{
  "arch": "dit",
  "model": "spectrogram diffusion model",
  "dataset": "chords played on synthesised instruments",
  "train_examples": 52083,
  "n_mels": 64,
  "hop_length": 160,
  "input": "log_mel",
  "spec_augment": false,
  "win_length": 400,
  "conditioning": "none",
  "objective": "epsilon",
  "cond_dim": 256,
  "norm": "rmsnorm",
  "activation": "swiglu",
  "mlp_ratio": 3,
  "head_dim": 48,
  "fused_qkv": true,
  "qk_norm": false,
  "inner_norm": false,
  "moe": "top_k",
  "num_experts": 16,
  "moe_every": 2,
  "expert_mlp_ratio": 1,
  "experts_per_token": 2,
  "shared_expert": false,
  "patch_size": [8, 8],
  "layers": 14,
  "width": 128,
  "positions": "rope",
  "optimizer": "soap",
  "beta2": 0.95,
  "lr": 0.0021,
  "beta1": 0.95,
  "shampoo_beta": 0.95,
  "eps": 1e-08,
  "precondition_frequency": 25,
  "max_precond_dim": 1536,
  "one_sided": false,
  "adamw_lr_other_params": 0.001,
  "grad_clip": 0.5,
  "magnitude_pruning": 0.5,
  "steps": 4300,
  "batch_size": 48,
  "epochs": 4.0,
  "lr_schedule": "linear",
  "final_lr_fraction": 0.1,
  "warmup_steps": 430,
  "weight_decay": 0.2,
  "adamw_weight_decay_other_params": 0
}
Rows from expert 0 of block 7, named by matrix and row number. Rows with one number belong to one neuron. Each number is 128 + 24 x the weight over the matrix's rms, rounded and kept within 0 to 255. All counts start at 0. Numbers have three digits each.
# gate: expert gate (model.blocks.7.mlp.gate, 16x128x128), inputs 0-127
# up: expert up (model.blocks.7.mlp.up, 16x128x128), inputs 0-127
# down: expert down (model.blocks.7.mlp.down, 16x128x128, transposed), outputs 0-127
gate.68:128128112128122135117128128128166128172128136128136133151128128128112167128133143112128141128128128180100098094121128128119128128097094128128128149128128128128128128128128129128114128128128159092128122099128151128128128128128105111156106128128128140128128128128136114171128128128128128128128140128128107128128123173126144066168128092128128128114128128072100122128136087128128128128077
gate.69:089124109128151128087152088128128117128128128128114166123128128128128121128128128109154128128128161128128128128128128128170131128128128139128106139128128128143117132128128128174166128128128128128128172176138128128128128136128136140128128128086144128128128128074133164128134128137114128105104128119128177156085128128128128110128128152128139131170103146154128134128126136128128128128128
gate.70:141136156094128174128128128210053089116107177128128128128142128093244128117157128128128064128136179158186128097134128171128128128184222128128137128179128103128172128103155128128128128128136066128093093201128077083128103128128180128128129128128128014128128204168128128128188090081095090128165128141150090128235095128086068184127128199128128160053056128128092128128128128148236128128114
gate.71:154137135128093109128140160128128157128128101128159128128128128128162128122128079128170128123147128158107157128128109154128163128128162128161128102128128171131128128092128119159128128135128128154129128128128128128072131128160170128101128128099128128087128129128142128128082128128128126160139128128075128128100091128047128087146150128128142128112100128128095106106164144079174143128128
gate.72:100128128128135169126128165165128101128128170128186128128128128071128128128154080128128128128128149128128128171128093128128172077128128128105128157128153128128070151128128128070116128128128090174128125128094135159128111164087128107128128128085166128190106128145126175134065128128159128128177182128152122128172128150128128100128104085128144162128159128106128114163128103128128128128079
gate.73:128141072177128128128128086113128128128128091128128128161128128094128128083154091128126128111125169158128128128128128128093089128166127128170169153128128128128137081128135128128100128143128128086128101128140128157132128148128139128156106128082111092128141128128128128128080128128128123128151128131149128084106128114128062113128128110128142128128108128128079128128170128126128128128128
gate.74:110128159123128112132125099091115137128114128128128128128118128128087128128128218128072128128128108128164128128099111083128128128128128128168126087149075128160128114108128128128128128128128156128113128102128150137128174181128128068114128128128135085109128149128157128148134128128128128158100162128123166128128089092128159128152128103128128164127179128176109121128157128187128095176128
gate.75:128130128087128128119128128105092088128178174128128128062048098085068207176130128110128157153115128154110226128149044099128128180089128060085128145128128128128075169128132136138128096128128208128128111128128203128158193110148157128128128083113101102128034095097128144062128095156185128128155126045128167128142128201128126221217128093128079093143168128128147128128159128128128047128128
gate.76:167156128162128128128237128128128128116177128183137128128128090113050128128171188128128085128078128174080128095128128107200128128087092128128130144128128147104153133128128110117128128128123128090128128124128128128174140162128160128127104128126128128200095160104128179102128041124227156122128063134128255128127128085206049128121128128162128135099131128117169128128172128118128128128128
gate.77:128107128143128128128099140128147143119134130128128096154133085110128128079125161092128185128128128156128105083175141128141128128127128077128110128128128128059126128091115132131118128155128128128128128095176128128143113141128081146135143088093083128099128169081128128128128128140100128127128085128128128166127128124128128128173128103128128126129128132111128137120161138153146133099103
gate.78:128153141135128136128137128143128128128097128112174128138148147068141128128106171117119128135128092128128076128190128128128100128168088089128128128128159113158227128102110128108128168128164128088128128128122128128149128128128128128148128128157128105128128120101128128128128128128091128161192128128108169128128128128128128113161080128182128128125099145128128128081176151103128128149107
gate.79:098128128128129128151103128128128117084128152128131148128128131128128128128145128128154143128134163128128116128128123087128128128128094160121114161128080128128128128106116145097142128128112128058128128061117128128128108128128151092128165103128128128128106128128110128143128144128128128128115162082128154128184128128085158128173128115104128128091128128134128071102119117128105072177114
gate.80:128128128141109078128157128128162121128139128128128128120173128128100069128124106135133127128122128128128128128128116128128128150128157146064128128128170128098137186128139124128128110101128128128122128093128128128112128120128124128128128164111152128128153151128080145159138153128128128118148090128159128143128128128128128147128128128128168128128128127128128123113073128177102085185125
gate.81:128148128128161110153165128063128137128128092106159128121146128134128080128158090155128128129128128128132128177128135043128123203128172128166128104128135128128131079106116128138106128108129168119095145128128172175128104159175128108128140097128167141128128085128144128142128128128128148128089172128037155128185106128082128134181216128093137101112069128170128079128140189082128128121128
gate.82:121098128118153090128128128142105128128171098128143150128128128128128163128112128128170128128156143128128097173120128141115128166128128128128106128128208104133065155128128101128128128091176148128091151156128160188179128128128113169128128128128128168128112128147128128128128153090128128100114128128122128081178128097110128128099128128128121099128086176128128128128129134175154128128128
gate.83:119115128118128128179169111104128128095128103128161128149179134141128128128128094128173108144128106150128151121128128180128123150128152128170128163158128144128100128128128072152094128128169117128111128130141181128128128128130128174073128110128103171128128128110128128127123131112095128130128128153087180081189140128080152225170128164186128128128109128128104128128111128128187128153128
gate.84:128170128128099128176128112128128128112128149174128128114100128106128100162107129128128058128072128128128128135128082145082168131134128128132128128128161128143105128146128176128112128143127128128128128161128181128103148178153128112128162128132165119128128166128103116128128107163146128169078148128152128128128128141073153107106142096128140120114128154134143128128128161128127128110128
gate.85:128070147147098128128095142089128088144090128110128128122142112128128101128128156128128128089128128128128128073098128087128128174128114128152128095128128128128128128128128128128153128128128128128128141138150117128156128209128093128146128105154128128128128107154188128128128128128125128158109128128128096128076128137128120128157095070128140189163128129128108128128128108128128101149151
gate.86:128186084126128128147128128139142141102131046128128128128196133128111035128153159128128045103128128129083081128139128128130109128195189158063128128128154209128128122100123128128128108117146112166128202166126165149180128128128090128128128109128128139128141091128128128128083128128128128113137133165128126152128128128090128105128175105128128138096119092118128128128163159099158110152126
gate.87:114128128131065128128128068128128112128128128128128146128128126187128128128128146128121128128149102128168128139112128128128130098128128128076086128103098118128128123128135104093121128128128092137128128102128128151157128128128128151128128128122128157128164128128128128128188128082129130128128128106128146164128128102128121162112076160128095150133152093128154128168128128128110149152128
gate.88:128128158128128128087167170128126158128128128128164093128128128157074144128128128128104128128128147128128103122128128122128128105127090102128119128128158141128092172103128128148150067153154191128151115128152155128162160142128128100106128128128103127195079162128128128128128128128128128088128107148106167084128128128118077140136128137128128128128136128128130120171171128128128172131150
gate.89:128144128128128076128126128128085128128128085124113099128130128128128087128128124128152128128128128092128149113154091128100136128128105128128128128144119126128112128128128166128128128128128080128128179163128095101128128127128113128128128158124128147134129152108128151148168128113128102128128070135128137128066133128106096128100101128128128140128128128128128102128128128128120128128095
gate.90:151128073128128128128128128144149118128128127125152128105128149128128129151128101128128128128128128128128102138128151128128139128128141126144128128159127128118128176161128103128085117128180128086131128155124105128136073128128128156128095128128128132124128128128128107074113128128128128128128128157128153128128175128128128095128143128128163128128128128128184147128128128137153151130101
gate.91:101128128084095128128100125128124105147128099128131128133128132083128072087165103156128096156128128153169097128128128132128119128168128128128128128128149128083174098089128128103128144128128128114128128128128159128128128188144110128128133159128128128128151123128128113151170107057128149128128157128160128172057128163128126109095097128131128128108128148128128128167128110117128073128110
gate.92:155128128128128160187128129128128148128109081090126128128157159128137089117161128107128128128128131128140155128098128151128128146146154128128128128180171128107128128108080112162128128101128103163092128087131128128128128128128144128144128145128128173130128128128128128128146128118111128128128128128128128128120128128128178100128128128158185128099128128128128110147128083128128065152128
gate.93:122128128128169104128128054169128128128128128136128128135183128128128128128130082093128195137128128134128128128133128150153128128094110128139128155128192128128096133087128187101128128128088183113128105128149047138084082086128173191128128120128128091144128128128083173128128128096128186145224128138128152113179128088128094149154120130151128099128128090128128128128128110163113047128128
gate.94:128128128128128128128128128158137117097128128128095116128128130128128107073132128128128128123122116124128128107164156136128128108156128128128076128021128128128128128101128151128128080105122163128096166147153140149128098147120087128172170155128144172073128128099128115128128162100083087089158128128128128146171128137128128128116136128128128121109128128128117121128128106128128128128088
gate.95:115058127128128182128128125112128128107128058128128128097128119128137128128134128059122113128127128128087108137128128128172128128128128128128128093128128083109128145128128128142128128160128140156128128128153171115128091128084128128128128164128128128128128128100128128088091156128128157096128128128128128107174128128128128112113182171128128128130094071128128128086128130128128079128128
gate.96:158128128128128128166124120128128128155102128163128094109128164128128059123128128128128128128128128075128128142088128128074136087128175128164128109112180128153148128128103128128126128128092090188128175147171115128156128128128143128132128157183128145128137068128154145128128166128128144097092179189128128128103128119128128091097128128161178128128153077164168128128128128172128144128142
gate.97:173164128166128114042168128128153128133141128172128246225188128188119170137167128128128048168128186167128088100110128128076128136138128105183133124143162128128169160159128114104137128167153173081128110128109168162128151094107186072165100168128091128163129128105128105076134128128162137144154117097137168088124088128128128172128162165128157128158085146129128128184128102137109196132128
gate.98:128097128128188128175128160199109128128113125128174128055128157128189075142150053128128128128128128109202128128081128128128153128128128157128188150128148128128128122083062128175147144077101085172130137128128102128136128155128128149151132128128113128128128067128117128128177128128128128128161189178128128128113128128076128195128091128161160184180051159243117128128088092191150128145115
gate.99:158128128128128191110177128180128128128128242128128076130128128150128089085128175128102128128169128128135064128232128128141118128128128128203128128170128093147128164117128167128181128128180103115128109128128128193128128128128066116190083128140086112128085128112150128105131128128128090128072128111138198111128128128128128128128059128144190128120057112157128128128128128128128128085128
gate.100:128161128144115097128093128128128171128128128119128128128157167128128115128128128128109128128128155104160128132119136128128128155128119128150128128128151142103128136109146149128085141101118113144128128128128080182128100104113128128159128159105128113166128128128085115128161162142130107117128089128128102128148155087155128128095128110128128128103128151128128128128128128128128128128128
gate.101:096128128149128128128128128128113171099128128128076110143134128143116128086089119128128128128175128154128131140111128128128128091128128128128150128128082094128079095128128116128128128121128155102142128128173117110123128121144128136128128128093128083145166102128128128075081143160128128128165128101128128130128159128128118077171128132086128128149107128128128128087128136128122128128153
up.68:128128095128128128085128128087160128128128157128126099187128122128098167128158145107128128128146152128128117128115113128128081128128136128153128150128128128168128128128128142128128150128128128128128128154128128128128118128121118111128128128128128080087128128128128145093128129128128129128133128128128128128153105145128121136128128128128128128166118128082128128128150130128123092128128
up.69:148144128141128128128161195128128182128114116128128092177128128166137128169128128098112102129128146147128171128128110128128138145128128173128178128128128111119122112151138128166128170128128128128128128128128114128103176128128139128119128128128078144128128128128147128128133128128128128128143128095147128128099128129128128169128157160084151102094128094128118128128128155128128128056144
up.70:128127106064087164128128128208070076128128129128144158128157102128206128113128128128128073151128128162191137121128185120128128128155196166128163129128128056099128068098128128156128178095122128157101080161170128128104071128128128140128134178128128017109093189183128128128186063099128091146128128058128128164128128083095128173155113171094128139076128128128128055128128112128128128141074
up.71:128123143128128134128128134128190145105128128110128128141116133128090128144103095127160171128128128141128128128128152126141128128128128128176128143159178128145133121076128128101085128107114128099128128128108114160128175095128128128160170128128115128128128141128128123128109159128128128128127098094113128128147078053128143128128128128128144128128161151128128096128136128128128103153128
up.72:149128128128101166133155128098133120128122088130128128128087116128125128163090128128128128128128128128131128058128128108128138128134091105128128128128080128128180128128149128146152095128134165128128128128128128128128128158128128128128128128128128105128128128128128128128128128128106128128128095098128128128085128128154128128143128102161125128128128160171093141128128128135131123128128
up.73:128128128128074117115087147128129065185166165128128128128155095173136128128098128117128128124128128128128128148128119134166171128118128128127093145176128165085079128123140096118128082121128196128128079128128123139099132105128127128090128128128104172128128128128128142128155168128128158185127196128127173102178114142138128128123178128125092099128128128128136128180128135128128128122128
up.74:128128094128128105128128175091135128128139164128128128090093133161089177107127151128128128160128128079143074128128174172128098113166076128042153128128146167162128128092141113128128128128128127128128128128085128128181128118106158128128128098175128128128060105091128123128167120118150167128140128092128103095128128128159128136128091128157128102123099128128080170128128063128128128128170
up.75:128127128157160128182110131128169228168128128175128094224182128186178056088128089128128127093149100094108128161126188138128137128142128168128144128059128128129121073164182128128128199128084081128101177128197086166093071128137060187128185157128152184073199114174167113191181128086049155150114138128128128184128128128133148128043128088128187149128128128128087163128094128128128227128161
up.76:102127128128128128128031128128128136128128110128128128056128163128208045136084101051128148128178128077180128139128128133031128128189171128128114128128128100128094116138147128136110128139128128163128072128128187128089113128128079128128128143128133074061154128111128074143128187144128128128128209109075084131128128128059187141128128128095038128128128184141074128128079189160138128135128
up.77:146128128128117128148147133111166128164128128128126096132128128128128128128158108128128128108089115164128128128128154128129128151128104128168064140128132129128128157128128095128140128128128128128128097128156128128128128128128128116160128058128128128128125128128156114128128159145130128128140128105128074128128113128128099098128110084140128126128128128100128117128140104127142075128128
up.78:148155104128128172176152128128105182128128128148128128147164128055128128126128180111128128128128128128138111128128158128128128155130128105128128128140149155140206163128124133089128180128086096128128128086148151128164128128128102128140164154132138128084128140095147099128128128163128108141111128128128128161128128082128147143133105128128128128128117101152128128064128107128164149128128
up.79:128075128128128144065128136128178128171074136072128137140128128128128155128156128090128128126128118128134128128141142128128128136128128100128128128128139128089128128171128128142128128128128179158134143163128145128086137139142129143122130150128128128118185128142188158128105104155128098128128115128128078128123137187140107106128128128166123158165128128128128128128128128128144128076128
up.80:105128128128128145128144128126128128092115162086128128128071128169158161128128128128109128120101128083128101128128155080128128128098070128128128153128095128128128146183105128154128137128166123128128128128128152128128128128120128128128128128159128132128070118128143115128163125128172128128091145101078128128128128097128128118111128144128105128128128110128128128128128183128128172128094
up.81:128131128128128125128164105062136101108071104087158128149128128093128112104139128188128128117128152149128155174179105055128091195128156128128128097149135092128136092087113105145123110078143161128128142128179190128105105128190128128080180128128146164128128128128164128120128146167128128128131128146054128128145095128081128098200128128128170095128087128146148117071128228086115128147128
up.82:128128163177165124128128128149095128178111156128162128128117149128162128107116087118106124131128164128079128128128128145161128106128118128128138128128149112122128112164102114128128128173128179133128128138128128128075095128128087129128086128152105126128123100109128128128128128128065108098128128123128124128159128137077128138121128108086093096128091117121128128088088128126128128128128
up.83:128128079150148128133166125128128128090128128128128121128128128128128128128092128089188128123149128090075128128128128128128124128128128128158128128170168160142128139127111128150106128141161128128128128128157183102128128128128128166069128128188128175128128092082128131109157094128128163128168128128084128128128128128100128194159135128128128116083128137072115128141128128128180051173128
up.84:112128128128128128128128128128104128128128143125165128128128088128128131143131172116128128128098128118128075158118128144107086103161128091136152128095128125160128092082101168128128191086128120128128128128129158128183068096124128128128122128125104133128128087144128135120128169096128188128100101158128128128128128086128128165134128171178152128128141128128128128128145166177084128128128
up.85:128045128149091128116092150093122080128098128109128128137128128128080088133086128128128128088128145164150054128076151128128128160128128128137099128128084125128128128128128119128128128179128152126128104175173126159128172177128128079128108107150165128121128152128148140083142128128128128128074128128128094128066128128158113128128119128128152186168117128128109128128128083087112128139113
up.86:129101153128128168128089081117159085128128128128128105099128168128128128128143052128128167128166128128128153128115156151128173128128128072205128148207097128128128128133128128135128128128128136103128062128152065118128152148128124128151128128128100117128128128125153128128161128128128128183134127137124128128128128128128176100128075119172128140165118185128128141128128081128082128090097
up.87:194147117128128105128128128162128128128128128170128128145130143128128150130128128128128110120094128108128128128078128153128128128128128146172128128132128128128128128128163128128113145112153062186128103128128128128128101161155128128128094128150128128128128085128111142128128083135068128128083124100154128128128128128128128128151140128128146128128128128114128137128128107128178160128128
up.88:128128128128157115082141128128128142128128179128171109128073128128128160128072128170128128128128163122086104122120109126128128110145093128128128139128128117091128172108128128128137067128173171128128095128128128077151170128128128113128128117134128128152141174099128128112128128173128071083128128128128147085157128128128079128166128145128128145128128128096128104148141139144128128128152
up.89:140128128156088139166136128128128128150128128128128128119131114149128199093147128132094128096128128128128128128128147128144128133129128128137111128094128102155180128153128128128155163182128128135164128128128128147127128119128128128128087128128128105166128092140139128128128149128128128128128128160128112128128128137128151128128154144128128128128128154078128128128148115128128158123167
up.90:060086119128128080119116128128088146140176128128094088167165100109128194077125099128149128103128128128128145169128128095128126191128128128128089093128101069128084128128128135144119116128128128141128128167184111128095161128125128152063128109128046128128128128158128128128104070148128152128128172134128059081128140122087128201128091128166128110128091115156154080128128128156128128128108
up.91:140128128091127074128128110128128128116091099146070146128174184173128128217128112128174128128124128128128127128121174168128175128146193172120109128128071128128128128128107128128128195085171128151128128116128128146146128128178119179128128128175128083165128128128128084128128128128116176103180128128074128128097120098128185128156128121128128141128128152128111079128128096141162128095093
up.92:133128152105128182128128093180128128128128172128136098085078128121080128128128147128172128128128099147128175113128077128122168128128128133092170128147168067191128143083128128078128131128091159154137128128093128128093128128128151128161077170103133128149128184128128090128101109128157128128128161159128128107128132128128146099062093128143128080128165128140119165233128128128125128128128
up.93:128115128128159128179128128127128109128128103128183128128128159128154097127113088107128072144128128086172128173128128128128128128128178128128128054126146128128128136136128128128128128128128122128128170128128073117113180128128128128128128171145194097128133138157120140128128128128128128133080128128119128128128151128108128128128079142143130128078128128143143128076128128152128073128128
up.94:128091091093128132098161113140122097128128151128128128101128112128128128123128128128128162128084128128128123153125128128128128161105101128128128140166130082167143110156138128142128171128128139138128114128128128128059128166128128128128128194128141114128110086128150128128128128141167088158128139146107148082135158140078128128118111128137104128128095128128071128128128152133108128128128
up.95:110128124128111099128128160128154126177128128140104125128143128128128100100128128140128107128128128128096060146128177144083128126165140128087085143128151168108128108128107128128081128158143128080086075128151153128185128128092128113128142128153128148128134128128127128177102128099128128091113158128068143123128093098098128128128128081128098128128128147128147131128106157115128096141143
up.96:115154158128162106141128184144105128105101119141095075128128128128128148128128128128200172128128082128128128173128128128128152128194128166128140103112099153074058128128128166106153131128128101128107128128147128128101128128108128120133128128128128128154128106128128128193145128128128124094099160144128128128140116128128127082173128128146149128167128128128128128213076087159128172165171
up.97:093104128128168092128121147128128128096106128128159128086054128128128128089098145128128200128128089087128167199128107128168128094101173152012128123107095128128128150060128128128095130080110099149128144128128128100169105128128128166083128128128178128128128118087127162160128109126128128077129171128091120158115150128128128045172118152148128155057168128124109109076128169128171108128178
up.98:128128158126175128128128123158128139138096089128112128081128128128161128157128029128128163128128128155135149151073168133144128167168128128128128155128159166128128118128128128198128178119128088183128128120177128121128129125128128159128186128157124128104101079139128128095128096088128128128128172168128128128079128128084117128128118191180183128185128128157150114174058051180139128144156
up.99:097096128128128097165043128069195157128128128128128128091128117138128112128128128128129207118128128138128166155085128133164128131128128128088128148089106164128128099128128128071128128110128168145104160142126047092127160159128128128000128128128128128128128128128128128128128128121128154047130105128156128128128128128111085128128128119136128128163128171128174123128172128128128128181128
up.100:128173128146128093114092116099128151128082135128140128121128108128092128108096128154085116110128162128149140128118128128128115123106100128128128162128128128128146128155128087128102145128141103071128128149128124128128169128128117128154160128128128128128189157128119162071128099103128100087128128128128128130128128158114128123128128130128128128128108117128128166145132145128128161107128
up.101:112128128070128128152128128128122076146128114128160128128095114125143120128122128128128128128096128085128106071164090128165165177128123120128119128128141094128135118128119128128108128128128113095128128090118127096128157185128128086101178128116197137125162128128128128128128128091128128128183133140096128128128128128046128128128128079146105140152128128128156103134128155128105154174128
down.68:165128054128119128128120128128167091128176128168117128128152179128187113128128133106128128128145160128128128128128128086128135143122067128067128128164117113114082094120198147128107128120130109162128085128153128165128128107172104115197151128128128128128146094128089072133195128156128176128161077128167170128128128128143105116121128140128128128128117106115135128128128128122128128139128
down.69:192157152128147179128155125116130128131095128128146128124128128128088128101083128141128143128154118128128128128128179139128122190128128150128156107172128175128128128128128128128128130076128168154085128154175108172160128086128113128177103128128095110128128128134151128128097111128128128128128128088128128128134129154128128078128121128128128121142149128073128128128081128128128128128128
down.70:128059128128150093128120126062069146098129104128105128087128082163110109157128111126128115128192128128086112092175128128097128128128178128154155142128128115128128138152128128128104119111128062141160128080128185128128128167066128065151128128180128064128128109160128092128128155128177128128110128128128085128150106133093128128206111128136128109206128105128090128128128128097180128128156
down.71:128118128128128128151075133095128128128128144087162128128128128066086103030178128146128128128101128117084128119183135128128128104128074128186128109128128114128110128147128128128128128096128128128163128128148128157128149128094192128128128128148128128128152128162128164098127128147162127089128128128128128128134128064128128111111147137128128092153074128128128128128136128165128097151119
down.72:128177092157128128128128183128128128159128182128067128114111143128154109128111128117138109128128086128128128171150128128170168128116128114085142128128169101120128128128089128128076128122128130126128128106087128128128185128128128128128128087128094128103128163181187128128123128128157128128128128194128128104128161128143128144128128178083128141128128109128128128128128128128128128128093
down.73:063128128128128128128128128128182107124105137106156128120128128128073102128112128128102152128128128128169119128128165157128147128122128128128128128077120112128128125127103136128080128182173142128128128155092098128128128122093128128186082101084117128128128128119128100131095128128110116128128143098145128128088128095128128128143154111103128128128157143158168062128128128128203119128111
down.74:126085128149140128128128112155128128128173128128128094128128128151120108128156128114128113155154105115128184128128132128128149177140086113128060131134056117128128128168089126128128128186128128117166128128128128158128128160084146103159138128144112128107128101090128108128109165128145164101128128128128128128189099116128128129168128128156128128128041128089128128128089085128139128091128
down.75:128176078128167167169128128081180128099128064117088128128128101128128128172191115089128128135095128103128164140128128128175128128128158155128128129120104162172128128079128128160128088173103128128182128065085157128171157128138135064128128166095164163128113094072128113157174139110146128149128066166104134107151128128103145228128128128104106128115101148085097128128150128111155105092182
down.76:128168085117128134128203128128128140095103128128096137137062128128088169128128073128128149128128128128140174180143097088170128128128168128129128144128128128128155128141128112117128128163128128128128128128129115128160128105150128142128128145072128128072097128098128090128128070175148128128128094107103098128128141113128155128185128115128173105128128128128128128093146128128156128128141
down.77:128164151085128128085160128160083172082160128128168128113111198128137148128083128144125128128108171128128111128142128091128128128143128128155143128128110131128071116128128128141128170098128128128128120141159128128086128128145128143100128130156128128128131128157128096128128128128098136118128115128128122108128112128128097211128115118128101128128128128108165145128128111150128128085178
down.78:163139128120093100077163116128128085128128106128128128128128128128145155061128146115164103128096125128128099158101128080131143134106165155103133128128119128129128128128128119128128132128128176128092156128128100181128128128128128128128128147122142082128097169128128095128128128180144166125113139128128144089128128173128137112128083128162190128105183092128076125118128128098128130182159
down.79:128128128128087128128169128128128128128128128128136128128105128132128063128128128128152128128102128128094128128177128128162151071161128144128158128120218128136128128088128136128128087128138128128145125128128128154128181065103091128128128128148136142156108128128128128128128128132073129159128089128157128136128136101167128132128128156159176128128165117133128128128163128143128057128147
down.80:128128186159145128122090109128128128128128128157128128148128154128148078128132160128128137084128132128143128157128128128128084128128106078095128128109100082094128128075128194128128085110128128111128128138131100158148128116128149100128113128133128107128128128128128128128154108128113128128117118128146128146128090089128128170128123128138128128132128094111142128128128128146128128129120
down.81:130128141138127159160112098128128128128128167128167128149146128089128128128128128109190128108161166128092120128141118128128128128149128128202128162127128128089147161105128169202155128128166160128128168128128128081128128128121128128128128128162160184128133171128162128128128128160128128128152128128109121149128134068128104129129187128186128187161128114200128128128155069128143188158128
down.82:128128128128128143128105152128128152181123128152164084079128128096113150175126084128076143128128098133127128128192111128150128153128098128128128096094169128155128128128128128128128051096181109128115128128128128128128120128136128091128146128097150128099107128128128140109128128090211128128153146149076150128128128164145128128128100119171128140112128082128075128083175096128128128128128
down.83:150128128102128134067128103113128085117128184128128128128128128128128128128128126128074072128101128128040107167128107085128155128133128192189158128128075093128128128128142128113128128128183093108131128128132123158128157128128165128092128128128128128157112112077128128128130126128128128128147128054128144079128100128128128128178128128187128128133145102149111128128128128148150128128122
down.84:091128128091085128151128154111128128128128128120128150128115128128160144128128128154102128128070128128105128128128111128102128124171128097156068128091128172172128128135128128099170165128098141093128128115167128133102128167128076187136128128128128128128128102128128081128121128128155147128092128128128092128128098128120128128143070171119128101128081128120102131119146104163128128096128
down.85:089099128069128170128128128128128128173135128128128162106128156128135128128191056106128098158167148099128128128182128128128171128128128128193043162128080128163128168143128110133128197123128128088128128168128128153128132140128128147123132145128128157128124128087128153114128175128128128076179122128163128128128128136128128128154128151128117128128101128117128148136128128177128088096090
down.86:128128128171128097128128128081128162128128158128128128146123128193164120159128128128110138140128127158087124128128128145120098128128088128049144128128128128128091068128128128128126128136128114165128088128204179128105148150128142145183111128128121128128126148168128128128128124108128128178128105145141197128141142196153155160128149128128064128128128128147131105128100128128104106128128
down.87:111128128128154179133128128163128155148111107128133128093128232168128136067128128128128128128128112128128128128107128154128128128128128068128128128164094128128128140128112128108129128100084171128079128128158065096128158104107128100097179128128159128128128128128159128128128123128128065128157128137102140128153106161097128119052128168185132128116140161128174103128128085109128143128128
down.88:147128128092128128152120128128108179135128128099167128128173136128185128128146128149108079128128128138147160115128151143128128128128072128128128128128128128107128171128108128116120128128128158128128095128128095128091162128136092125128087152136135128128143128145128128128105167145128169128104146174128128138162128155158088128128164128128150128128107128110151186070126128171106128128128
down.89:128107128128128128128128145128164128128148103078126132117128128157100140097082128126128128128096128128128166128100077106128128157128080128123128160180135091128128091109135146128128072109128129133128128128138128089090118128135128128128128128128145128089128128128128111143110128128106128115128128128102133159128113128096128143128119128179128128128127128128128128128128128158128128093099
down.90:138119115205085128128090098128128128159128092128128060214128139118128139128083178128128128167128128098243109128073128151103128127119106128128128108128143128129128085128128128136128128176090128128128148128186128128128128128128151128161128128162151128167128087059127091082125145193136135128165053128128128128206128128128128160131187065128146128089105128128074128081102109122128128142146
down.91:128128128128086088128044189128140124128141162128177061124148131128128128104128099128128128128128182128165128128147156201067128114128128128128147128128128128128092128128128162087092128128156170162108105128128121128077128128128128084172093105128076128128167175128128097128128130128134128128120128128127128128128170100186146128160128130117092128152201116193091128104101128120128153092128
down.92:113116128145150078088175128109128169128179128057103139128128128128128128189128128158109128128147142128127185128167128128128128121128139128128128174126083090150132128127128128128176102188128179128128125105128135128132118128148128128128103128097128128137107090128128128100128112098128198128178093128128128128128075128128065128112128128128131166174128128128148128128101128128128069175179
down.93:128169128128078140128139135082125160148128128128173128159128128128170128128163072128104128128099128102128079154151128081128128088128128128148076102128128128183131128128128128159128128128128128128145128128080157128128178164083146159150147143128128128107092093128171170128140128128166176128128115106128120128160099092128128128128128155128128128180128148128128128188128128160116089128113
down.94:131159162128081128128098184128128096118116128130128128128130128128128128147128105153078147107128155102128167128128131128128128130128058128095128160087128129162128113128078184121150177128128143128128128116128151128170128128128128128128102128152128128128128091163128116137135128176128128089122077128128128132160140101128128116150128128095155128128151183128115128128159149128128128128165
down.95:128128087111097128085128128080128180171099128083163128123102128128128100128183107128125089135128128128128128208181054119128128089128103115128128128128128128147128128128145128128128101128128128170173128189113128128128103128128128103045107128128128128079128146128128199128117151112128128131128128141128128128124173128128088133068170128161128128085128128162172144128128128128087171128128
down.96:128144181104128128049128116092113098128133128107128083128128128102128128095087115128128157128128128130128128090126128128151079128066161128134128128128128077084128097128152132129128124150152070057161128128128128128128092077141128128156097134128128119128116128128128128109130128166128128128178063128166097128124128128109100125128134128128097131128128160170128169128128128171103151128128
down.97:115191115128128128120144128126128152099085128128120089128128128128148132161136128154149128099128160072128080191128128106106107094128151168128128128173128128128128184143128128128136143177100099109122128093093128162128128128165128124128159128125149092081088100128170162128175138135128185091128060128128128128128164130128088128119167098073152072213122128128159138072096128175171110128100
down.98:128128157128072128128128128074103128128103127128131161074128128128104115073156137103128128090134161128104128128159197088128128128128075128125152126128120174161128128128083172128128075128100071103183097128127155128128156157051128128128128141128128133186120128128199111128145069172128145141128093128110101128128077128122128128145085128126128132128146128128129163128145137208153128146165
down.99:103139128128128182112128145126128110128128128128172131087101090099098190128128090128093128128128128197174109120128128128128112128101118187178128091128128124128121128128128128128128159128076128084147159128128128128128128178179057074069203128128183128128138128128128128128120128118095117064103119092128179111128179128128128128128128128119143128132128128078099138128128128128128128081128
down.100:128167128128128128128043173098128051090128128128115128177128128097123128128129156113176128128138128128104128128128128114162128157128128091128128168122128147162128128096128128112128152128128128128128126128097110143100156128120128128127113128128128128147128090113070079128162124128116085128134128086117128151128102128128112085128128128148128148128128128110128144123100074128096143167121
down.101:128128082128128128113141124128141099128100128143128116078128128128128128101152138135156148077150128128128128128128127169093172056128128165131185128146046137116128162128128128125099128098128128092112153158128121128128128128128135102138094128093128110149150147177095128128183128128114128128179138128192128156145152159128092166115128124128090156128133120163103141125122128128138128187128